{
  "model": "self-supervised audio encoder (BEST-RQ)",
  "train_examples": 78125,
  "n_mels": 40,
  "mask_prob": 0.05,
  "activation": "gelu",
  "depths": [4, 9, 4],
  "stem": "single",
  "optimizer": "muon",
  "muon_scale": "match_rms_adamw",
  "ema_decay": 0.99
}
Rows from block 5 of a small self-supervised audio encoder (BEST-RQ), named by matrix and row number. Rows with one number belong to one channel. Each number is 128 + 32 x the weight over its row's rms, rounded and kept within 0 to 255. All counts start at 0. Numbers have three digits each.
After each channel's rows are labels from the 100 clips, of 14848, where the channel reaches its highest value: "strongest on" is what is common among them. Only what is clearly more common there than usual is listed. The data: single notes of 20 synthesised instruments.
# convs1: first pointwise conv (model.blocks.5.convs.1.weight, 192x192x1), inputs 0-191
# convs3: second pointwise conv (model.blocks.5.convs.3.weight, 192x192x1, transposed), outputs 0-191

convs1.68:162156127118119136113120111129132100106151129137120120148088140113190136124175133155120109173166155156111097132124154115086132134088140135100101255106133122119169100144141150134112133131127137088131135163101146124124118132125099126137085123105112159161143130072114081132201124067136092142113136121142098088144043089097066132124131107175119189128140206155114116134140121150127112139125105146085163128143179160104159143000133091178139136120015133138162125160119128143108161142082112183117154132115163224127138115130154155160126095109101145079134115163161082129116107172125139133
convs3.68:155131179095087103127187093122118102102174159098104133124115120119114102097103103119140129085099129188233139108100074123110132085073087078109143113096132138069160110128116124137113154062124048120138084146155130093106213087114105128133082132094057094089153171194096115134103091151121150133135060122123111107110100117107099086118135118086123097099132121149137077121077114131122095081177120119141091083116137113120149117105114077072126117146169149163143110145159127150099092068085064120170105160128108139077140091087117089133084083130113111139164072094075107099182158153081128074
strongest on: octave 5

convs1.87:107044095105099091107129158152172071228072130098110174151142099129117100088141118116132122179113116135147108091101110155160162200162157174111093156150164158137153098116125118170103143091130150173087161153096162124100156150142142131128083165131193165127170117123130148160092115091105075128119146140129116098091127093160143139138126129117141128110125066188110209129134116145120130126052116062193114154060136125110114182126092119139139153154141127072139195133112131144080128159158117199125125142155100213060065150120184127151120144150146084169146182118128126089083115132144131126
convs3.87:109134135080190167114184095155112131146152111176126106134156158072121131108056085107143124081127135161103111111124094137051098145085096090137130175111133123173092107114073126121104160136114119162133148143156102123173142120090097079160076156120081122054130099136112115138096165141110142090098142128139148112169203118121160098100161114137086085096158140049160120086134122130162142109171119081149186094018134134133105128097172138132122182123068099102159081132137193136055151099129141097130135105165071145155087182104198137157130177165152139156138069135168129110138110165104126139
strongest on: octave 5

convs1.136:078097140217066090165129091119168173105113085149090157095117113144107112133121139129180151162150067177156133145136080086113167132113151117158143109120117099100090218128158146133223090051132128125103172107119158188145125173138082143169115114125113120103121150177144137124187147155151085069127120073153132128199174136101122179138130138103153107155108148098169118117162150095178140121077105176167106162136133068105173104146119130139106143112118105106133136064104166100101135064181139152119097066127114136141117108125162099173112124173153167087143121109087065150139087084145145110
convs3.136:090098175114163095076142067082100106159053153132119133099116156127059128073143137145091100083134205151093133054153111110122122141176122144109112146144178104142100093127100112140118151141150115194115133173097129094065073096111076137065125144160181112116157090095137114149130146122071171154091139053169127112104150121151114124127155141127084135087109125066156109167133154214064182144141073114080101124125155135152175131114154144125104130132103171120144103133180079129120139165154119132096137079127149144078117090157072151165160118133116080122076108164150156048092113103145116115
strongest on: octave 3; slow attack; text has "string"; clipping

convs1.38:098154143141158117123161151105114086113131161126189160187168114140093121144112201097075155136128131113103118118120081055218166110139106107080138145141108198174143127107112141170118097118126164096100152099107080090153096088138120187124091169121096118132089122104155088098131085131153121106120128132113137189084107129122145094107151097128115126108099125067073152169153152119160144136127147127123111188121064123138114079104154177137102095156128065101096239060035119141148075120051124150172097105112125100133163120153153116133105106105122129172131132183112138119080162132105063136
convs3.38:097123113101124147147133120101068128083140111191152113069161117123143101132119111141105120129166109091105176152145130101122079123116190123124128098119174125154081141153114096077114158118194179190167129126109124139151107140131085187193093151099194176153118148093142150131126156099098130096158079124108113104093122090125096148121115145104104101085157103128186151102103136145070129090147131189104170080084176137103166062133092107146150160149082210067157184115232180149152103111167174158158144113147107085169117079150101145080154112096172136117124121080179115137111152134120178109
strongest on: octave 5; F

convs1.125:128152148151041191171118128120193136126142161110119074180097086140130134140146102163115077109122126167081122171153110122116172126113121065149129152138128114160129124124095137138091101089160156142130150126070137074055167111158109179167112164123089139154120086135182071146118136167122173117128134123114172189141118084201106101044123155109188139125165077177118107149111111138116126135105105193136076140132155189122127202107129204124183152129182170079097121155160117149087096123109158171145133128089103167099094079134079104116173143145122179112082123131125102136144085083148143133
convs3.125:000133132080121150160134115145156142146124160137093113154164093157200114060129227128130113137128098093222117137112098142154136140101149166110125155159106087119112109151121135133105119100144119167105147145124142137075162152123123163099169111155136111124123114127192115162055108115158109150148084167107085127186070111088085080146127087146143117146156179143123109129115090165133148122073088192185148108101141155096131121072158130101115125143132144140104142127119074070111130082103145138148091182143168106105099181129136109226127156159152125094158143164128124073188131178146121093
strongest on: octave 5

convs1.104:150146147095131166159162113092108094148139134122078001101120158122146144084099132118110116089091191088143095157106106124153108115109185089104110151114151125163134099095155167143167162147095144166137151153095140174167123126094172109153104088153207083107121144104053088079087088115147121126128180162079143163139161158157091136055139140117149100118065170158116182116110085107103107191142083164168083124112144140101138179107090173081132116093113104125121155093161145091134074129160127112114151136120097115092104140135139089053117069061097098107131084138174112159098097119115153111
convs3.104:140166153141131201143136153134126169137100147153130165157151162161107184109151141153087131094086133084108170141094047148180119100102152122117073154138171147122116094103196173118102154102120103133179127112132118165088124139130115142174108122059138101171088152158159124163105154127163086095143201093090131171169214189129137100144161132132137140160133108115142125177113187179162146128125116058106152147049115158169146131090142127151127117084045121114154096117082134068102142140073139128064083151181148124110142169094131139182135125142082169115133174112099144162124130056148127158
strongest on: octave 5; octave 6

convs1.143:133126114174142129135137078065076092168126208105144129160157151128118084121160099169082074102162151135120057132051190127123159119103180109113111105184181143127143136107114152081112150116168193142122153124112126160177125146156114144132188081126110104100099152113162115132146098140056081182039121138088100179161128220131118093103125137118122126155096144153123148138114188107131098124155099117136127080066056176186100079123121123119120078130081123139111086110095180136115170133087087113154148127112155096088130166131087118115103134160129110178165124169091157084109110102117111147
convs3.143:125171083118137109187119151098153060154119126082076126145164104176158137146134100097065099204206112089179089123112141157095134123140127195113124069106150133104150140144122131160093129125093120128148173094146164146137174125160113140188114114138065162155121146171101135080147092147046141127111078114153120155089071141143120161118155107118080098062107151139110157135111137063138076138088171157118097078154071123105117164117179176129120141186063097153132059164115167215150118128080107152128136126091109165156069154130137118133170134136113073124154111149177131125125102143120152139
strongest on: octave 5; G#; trumpet-like